config.toml
arch = "convnext"
model = "image classifier"
dataset = "rendered roads seen from a driver's seat, with toy cars, trees and houses"
train_examples = 72500
image_size = 32
crop_scale_min = 1
horizontal_flip = false
targets = ["road", "vehicles", "line"]
num_classes = [3, 3, 4]
isotropic = false
norm = "layernorm"
hidden_act = "silu"
mlp_ratio = 4
inner_norm = false
moe = "expert_choice"
num_experts = 8
moe_every = 2
expert_mlp_ratio = 0.5
experts_per_token = 2
shared_expert = false
patch_size = [2, 2]
depths = [4, 8, 4]
widths = [64, 128, 256]
kernel_size = 5
mixing = "cutmix"
loss = "cross_entropy"
residual_init = "none"
optimizer = "normuon"
muon_scale = "spectral"
learning_rate = 0.011
momentum = 0.9
nesterov = true
orthogonalizer = "polar_express"
adamw_lr_other_params = 0.0026
max_grad_norm = 5.0
ema_decay = 0.995
max_steps = 9700
batch_size = 384
epochs = 51.4
lr_schedule = "wsd"
decay_fraction = 0.2
final_lr_fraction = 0.05
warmup_steps = 290
weight_decay = 0.08
adamw_weight_decay_other_params = 0.01
Rows from block 5 of a small image classifier, named by matrix and row number. Rows with one number within an expert belong to one neuron, the router's apart. Each number is 128 + 24 x the weight over its row's rms, rounded and kept within 0 to 255. All counts start at 0. Numbers have three digits each.
After each expert's rows are labels from the 100 images, of 14848, where the router gives the expert most weight on average: "top examples" is what is common among them; "lies over" is the class under the peak. Only what is clearly more common there than usual is listed. The data: rendered roads seen from a driver's seat, with toy cars, trees and houses.
# router: router (model.blocks.5.mlp.router.weight, 8x128, trained with AdamW), inputs 0-127
# up: expert up (model.blocks.5.mlp.up, 8x64x128), inputs 0-127
# down: expert down (model.blocks.5.mlp.down, 8x128x64, transposed), outputs 0-127

# expert 0
router.0:114086184146123131095059150097146117159106100115124157168156142084120126163124113146119129126125124109166124120073113110139088158116138170137121126138118109169096131144107114112136150098100145152165149091127129138112162171131110109119110166100094124160135131124119154117111154124107089123142137095084157119141122121127088084116102151112107157125141121127180167121124107115099113131123
up.13:137132123115173175118104099129107156116085124140125101118096120151155106136133100120117150129155163100136111102105126113154132126133091097127099107129108133141103100155112135129128124174136155165136133137125081197134137093116125140126111158156128145104154123116080159085156127119113146105140149129104143081144129113105139141139124117198111113132123110146103108140146075190108157133178
down.13:117100141104120098131141123146142120154130130104138152120141125166128113122169109127141101123154157104149117118146125152099126095150131116161063143108115150150171105135145141107156084124062130168143173136077106149121130082148186086140135144131146131124154127157119124134146128144143148129128198144120128142158139166114117123136116096184135140146146118132088127112096070137131149114148
up.14:130079149126150139149128125127155098107146144121132148127107142099140109149110162133155140139105077131140110173152119116130124106121128151186089097133147125146103124142139138164178163107143090128191164141125167130131107129119135149087109099071129114153160125109179094164128165095138116138081173127137149108157117138096141102106128139118150085136133109116118092141126130112124103104104
down.14:117165166147137182122116120123101138142088122124118117120141129090113119142157123151100118129149120115142158157133112114136109142103154099155163138154115127104112148125154068062078170150090148131140152142112129106123106130122120138115141130180145091125088129134098112117135128116104133145176097135176103093157114109151117123159107133087131180091127122094132130157122147103098122088098
up.15:161114179101129124132143119132119128135106131166082153112125115139104071127127138088130130105139140077081119118146120097151115146118137114083107108139142115158115147151139136141128159119083113136114190088124098111139081124113102155150140171115117153168138127105147128099132141126125117133124132110087088147135183174093137158142148093102109158153135122136130127161131176126132180114142
down.15:159107137115120155102146066127087121122144153116138079135102133183122130117105128108102128152126141108173134101148108136102123142128053132192132099105133113158164150173109122138114127118147102109087143137124135153099111143105136131139145120145162120120148144157112139114115105099142118100147133128159174151143074152158094128143129115117141131089145128137110143085160117182150150134145
top examples: double yellow line; straight
lies over: verge

# expert 1
router.1:154124122136127142134081133158174129157115127135153126162115161146134093125131119141108121100163080083091145130174094144112147095119140098146100107137148130083147159106113138107125149113175103096144141126111154126151120125147184158094167108136124117098097113186121102139164096156105144134126129144101143098111071137106138141133172105119134156120144130119148152132160160091148145138122
up.13:125178115160122116173162123125095134148108163138106172135105123109115106127166113142105114119102102138094136149112082129098096110141170100113106132163153165157096098071159145131108116137152110136130149120139089113131120137146108133107142111151145138132156129103180096144089152134106136137107164132137069069145126123104112156095120131157100143136140136165160152087138142113116150134140
down.13:135137102147119159092128152113180116114090102163122118122117102148114121098135130178133120094118130129152117105183117127139164098131124121109137116119112134127134094134096143109129185139083126113120110163161164113098083157091112098120110117100108140145119157110095132113171124108118128136155069131111137097145124150163166122110104110073136119104071118096146145107135126166158105138122
up.14:128128120152161132113085098102156153128154165114146095131158139127129132143141126111141149132113146101094101153105110174159150113096108144134127124122176125114181134147077126110092173152126128123110177114140166149160106105111083105116163147153114112141120129141071099131110123118136142080132128105133121149169080101110173158133128102126143119102145164147096104136123083135144149105147
down.14:115132158121128089122098136113130158135118110131097110147146153147081118162128137123081120113109119171097110152093157133142116110116089135103103121142144150120088154120142109163131145176149126089114164114183121180163125126121147113130116099132161085140150128126178083107094138132125126090134133136167090090093163162110134153126132116117153090134135172112126110159116091136116114096132
up.15:134115112119154133123108127157111163122103124144102150061093097122160140144097095145131151131143121141131138116172152163134169130127111104120132121129120141083092112116123139082117166129110146146086103083131146143113126146116127145091119152081110131101110133098182093178129097139085106174135156151155085133118163152111147100150152120146130135126126148169152133140155177125152144116141
down.15:126117136098108167135112138161153113144147120120166091151132114121127088101138170116103114139146151137101096120143091121137106149131080132047138118087145142081139119148168165137123120134143117119179134120163103109140117103111171156181115141137119161154110115159126123180125081156156157115136131130141159131106124111139143116091120125089147118113135104094154151090167141149130127130145
top examples: vehicles: two; truck
lies over: truck

# expert 5
router.5:091117131146121143101188147078086147166125116140130124129132078081137124153140123114122129132111169173160133093163152130150122165126133129085098125129111088110092095134179123155145130106116156137114100150154137086080139136151122075122153121093138162100131115106107156101147152125114166121115139120187137105115163143153085105105121125149136112150134117129117111134139145131136151141106
up.13:076141165106136135150134092101131121126107150142134105113122138110101153120102099145097142089102128115097150115122131161150079109142132136115183137094130108067120158161148123162099115134115132151141197126123123144142061133133113137135149149148167139163110117112078101135110139128107129136127196127133154122128133150149107113155127117123120131129160153171169147102111149144107124104164
down.13:090123143099122120127113155100131168170126122114128101125138125118107151092154123149114129063136157143183093158129126180131086108165152150106092144105126111112120158134106149118106159154120125114152143118112151172077112113132084105131124099151113130113162138144104140108148160137121125131160156127130104158107140135114161119107169119113133094092109112178125179153159114161138115164109
up.14:131115093155150148173125142140114109114163144116113117158163149138189130098129114126152119152102119131120117124167112131145135134093119122132147154132134127114153136096111155099102116115129089173110086135123142095165112184137145180154092194125101159165137093126098138101087128152123092119142120119137140082125111124101156127124103141102073136075138134127128133121151167129130127158105
down.14:137143143122150119119078133084100135147117076080089075137121171114157117149150119128146123164139125131167149147146122151165124139159111099151112118121140108125143137095138123163088103085132095117170133085133126191128145154108118139151123151117143154102113118124104068181116111109157112114131116149101131115153147128123142131122160110161124144086138137119129108151115159118153107087090
up.15:144104084159118127140119132134120115127088124120109144080112120145153127119108126141177111101107160110126141135114132153110114124182131125126127144111130144166157153069146073090120159148120141143104164167097176139132157115131163146148137136129097144060120118116103099157116120144086136112113116117116158093114157108198112129118132133111178119159157129135132121128149096135121104173126
down.15:087158115125071163117113159118120099163111109122124121123168143098085093131178149116098154139061158081114101151155121121089120123130161142123156144138123142100158166095140082124124110159101134108108101154132142097097149132120103143142122165126109113114141132090090134158127141091126101114121102106144135090168138136105114117146103158140165123148124140095101133106106123124098094133137
top examples: vehicles: two; solid white line
lies over: verge

# expert 7
router.7:075129114109118177103097168150110147131120150189140113112154123095132139090127190172108177128128146118074109117113113125142107140140142139121118136150143129105115130150137151138156117125136135104145137153139144132113113132121090104097128133145116111084138116114094092105114190153115132120153091066107103135136175123134131150112138123138095135137139122122083145144139140179090151124087
up.13:145135110141137100134146125090133164122161121149177133146118129152124142100130122097130138132106117191140093145087106095110144114135117113140125108174136123139084141127165151124093096103111101140129166132140105088116128158163192124128132082088131154140125129079137116149110150123148152120156131130103148181084133118141181157130162118083110125100105114124152083126140121121165106112131
down.13:109137139109105170097140138117140165094125109093110154135115172124151136134099065129134108158115146145190080129120099132098127150135101110112097156142101095145163123111136131130132183124119132163119084096110119112115126143119117098138048098140122154134133130121128104117112167156100163144082140112111156148133161116167111144110144126160129144149185135120125124117112118148142097119116
up.14:140120120067189105109107126107113130112111138118100149125161110116111154142158093138133146138154096113113112161097142172133146154122136152115138131098119141107121073157092141104169158131131154146135176131135087142138105108122138121151149097180127088152151107139132155136178128121116101140079137110134093126196116138107120107119152162136134104118143139135088105117117174107143100142120
down.14:154133097123101109134124103112097151098113111138083107145138123117082128110115140135143121102134134157087156116151092107122125110125138161149096143156130154172115085114150117112127067106131127134154163141099113143147129122108165117112117129081122150144116121121145081162121084156114132139162101134183120156140131122074115187127142168155116110109118191128127138132100145126077134117155
up.15:157131093134118145172105122150116127141145128146106134111128133131149107142127141174132112117136089136116140182154127140150183053096132131135099153108098156089122144113145132131147119114130119119147115128139120103103133072173102158141106145120157125104103149132107087110145084134065103139155086169146157142127110102126148121130167118081147111107137131126122115158140165127148151078146
down.15:172162121108099117131120130134168083119119129170125054149114103105120141140107118103096156142150111118141113110118108129139101119165132136110160117137113122149096147165095136138138135111132098077096164128123087141122146106182130068144129157098118122151150163108116141127147173171168103142103137134131136177127115120168157101135129110148125106110115128139116131151156111133123149122066
top examples: truck; line: no line; dusk
lies over: truck

# expert 2
router.2:218152140136136103109147047143088128112137104119106099115128150166117135100090077110134155127127093114140106134157143138113144106103130156152152145154158164124132108107142153123126128157113104131098144130087137159149138095136138130146136130166148145132104121097158135109102100109125114144157133154146117139103084132175168109099125125094166124141116128106114110149138130129145078138150
up.13:111123148138141131091132154133118159094131102131081108125135117134112143123130116110154136145142151116213114113084135126099121123160160141115141148129115145084154077098134183099096161112152117132171164138136091074115117155125094179152134137107104125083098138132100088148131128123160118069119139145150099110163119118100125125128129132113137111159180129164141139125121123138139142127124
down.13:143104077183126136165100135118177133113078159143172110138127129144153124167122114148108134118170102138128103122145137103136113126129166105103158132138114131126103137127099153128104151104121120112097096158166105087104171114143107086118152136139129128124142146125203111131169144121136112100146110159134144137157135149093088136086117122126122151163151182099157127130131123159147155151115
up.14:118140135122149116080112115158126121121154146159153116104132128130149096107098135145127111151149148103174146145154102115111147127085144116058113151153133095114166135158098090094114119106168111147110118133105144110101124102109130146139085109117156138127122129128122179142139118163141125099129117146132175167126142093050152158121136130120125120108152086139152139137120151169143093161178
down.14:157150146132121120183114136147137141133154125097125133126135153130172117156164107112090148082110164125114146136108139146148102068169154168134128110164186095113137114116167075128112097155114124127116079147111124085111137122145115150158125107150123093143115089126159113102138127134145128090143121099180095117160120099091147152154102139117134126110125127152119125081143164138130159127126
up.15:127140168142131134122183097131129107091093098117095131116093118113134113152122153129124142103148130112118126155161124164142128135141124135141086129088113143107095152164163127138147140114115134130137151151109131126159077100155066127126128123128164132112161121122124139114102156131189150102106168147134092100088134099178126136069105169138124143122131104129127114120148114124093152202115
down.15:166111148115185110111135134088098154102135131149127096132119156134111095110091096101142148123127100118111129136128092130106117139140096151155114115134157124122107122165117127117132158104075156147082139128121110108132133131130145102134093141109107147154134137104124150113162094089163131088116100111158124105132111151120142112168126176072136164120159123090130105112108095157050131103095
top examples: vehicles: two; truck
lies over: truck

# expert 3
router.3:130144116146141150125150140133125099112146140134120100133081155141150119146126105100162138147147145191171137111115110117136130103152142115095120123112094136137151098175099103200118095173165128115094150131112125096142097160106111109166138127114130122115141128156108126142126074143119156087085119116153115137122156077117161128127153152133157132119124111144074100154161086147104153106139
up.13:117120160175150105138151135123126148123120121132131102156111134075129140164142138144143114125092114136105097063099172134132138099153160166113135112141146101099167064163133134139129119103179115148139108137113153090149148165107165109110179139118124098140118132130175144172096137118095108112163089075123123092116126152107122097150108150098125124137136143122152130120119124130127118169130
down.13:085109092139142112129156094141164129140096147134112187123129104113154135124113159152133133101123134110124115135144110163074115126112150145195111133116133154153170057092108161140110162110163116093142101135144175140128120115121089129148136124109138124170168136114158106110130075102094140131138124120113142110146091138135128125094107119126071128154138164105136120122107123128102106119162
up.14:125156136140133106152108131178121114131156147146111131103111108140096130128160145117146112093150114151139118118153119162089086110117129126098141138150123129127112066132119089136131127160116125106057121059103137127145167117134135119115134103122142119121122137118149122180174131155153114137157079117130169132131132176168091157117133128076119137110096149093136138130148188121160166126120
down.14:124097164096119111136125107135104153155137122108139114117132116118110139127118147115120163111139121105149107127122116153097093156211147131077112111116139068115116089146096094105151131107175131174139109163139149110126153126152114081159130132173141142160080149178135140129097097146155134139139151109126139131125130121144099100118126122179146120173160120137082123100112102160147131124120
up.15:144159160107161147160140096147132097134148114111133165106143134143129127104106144082148163138128146108145129130133158163117138160122107144158142102111139126059118189123144133068099130124166121055107148068117117132077119159145103145134110106139112140116154104107135128131118127122122105147196098159104116126161107135129097129149133166125149126115120157130112140138125146121090120108144
down.15:116125129124116135157110104091113156114144099100142119104110145186166138150126090115111111142158120154105099102140156147113094129183176134132117137156129170134107152142115130112140143134117095123147127149111133148159133120167155136146078145092103146096133126081122136189111100143113096150085147109158133148126135161100134115136151171142100113127128132127103153131106122114173107086068
top examples: dusk
lies over: verge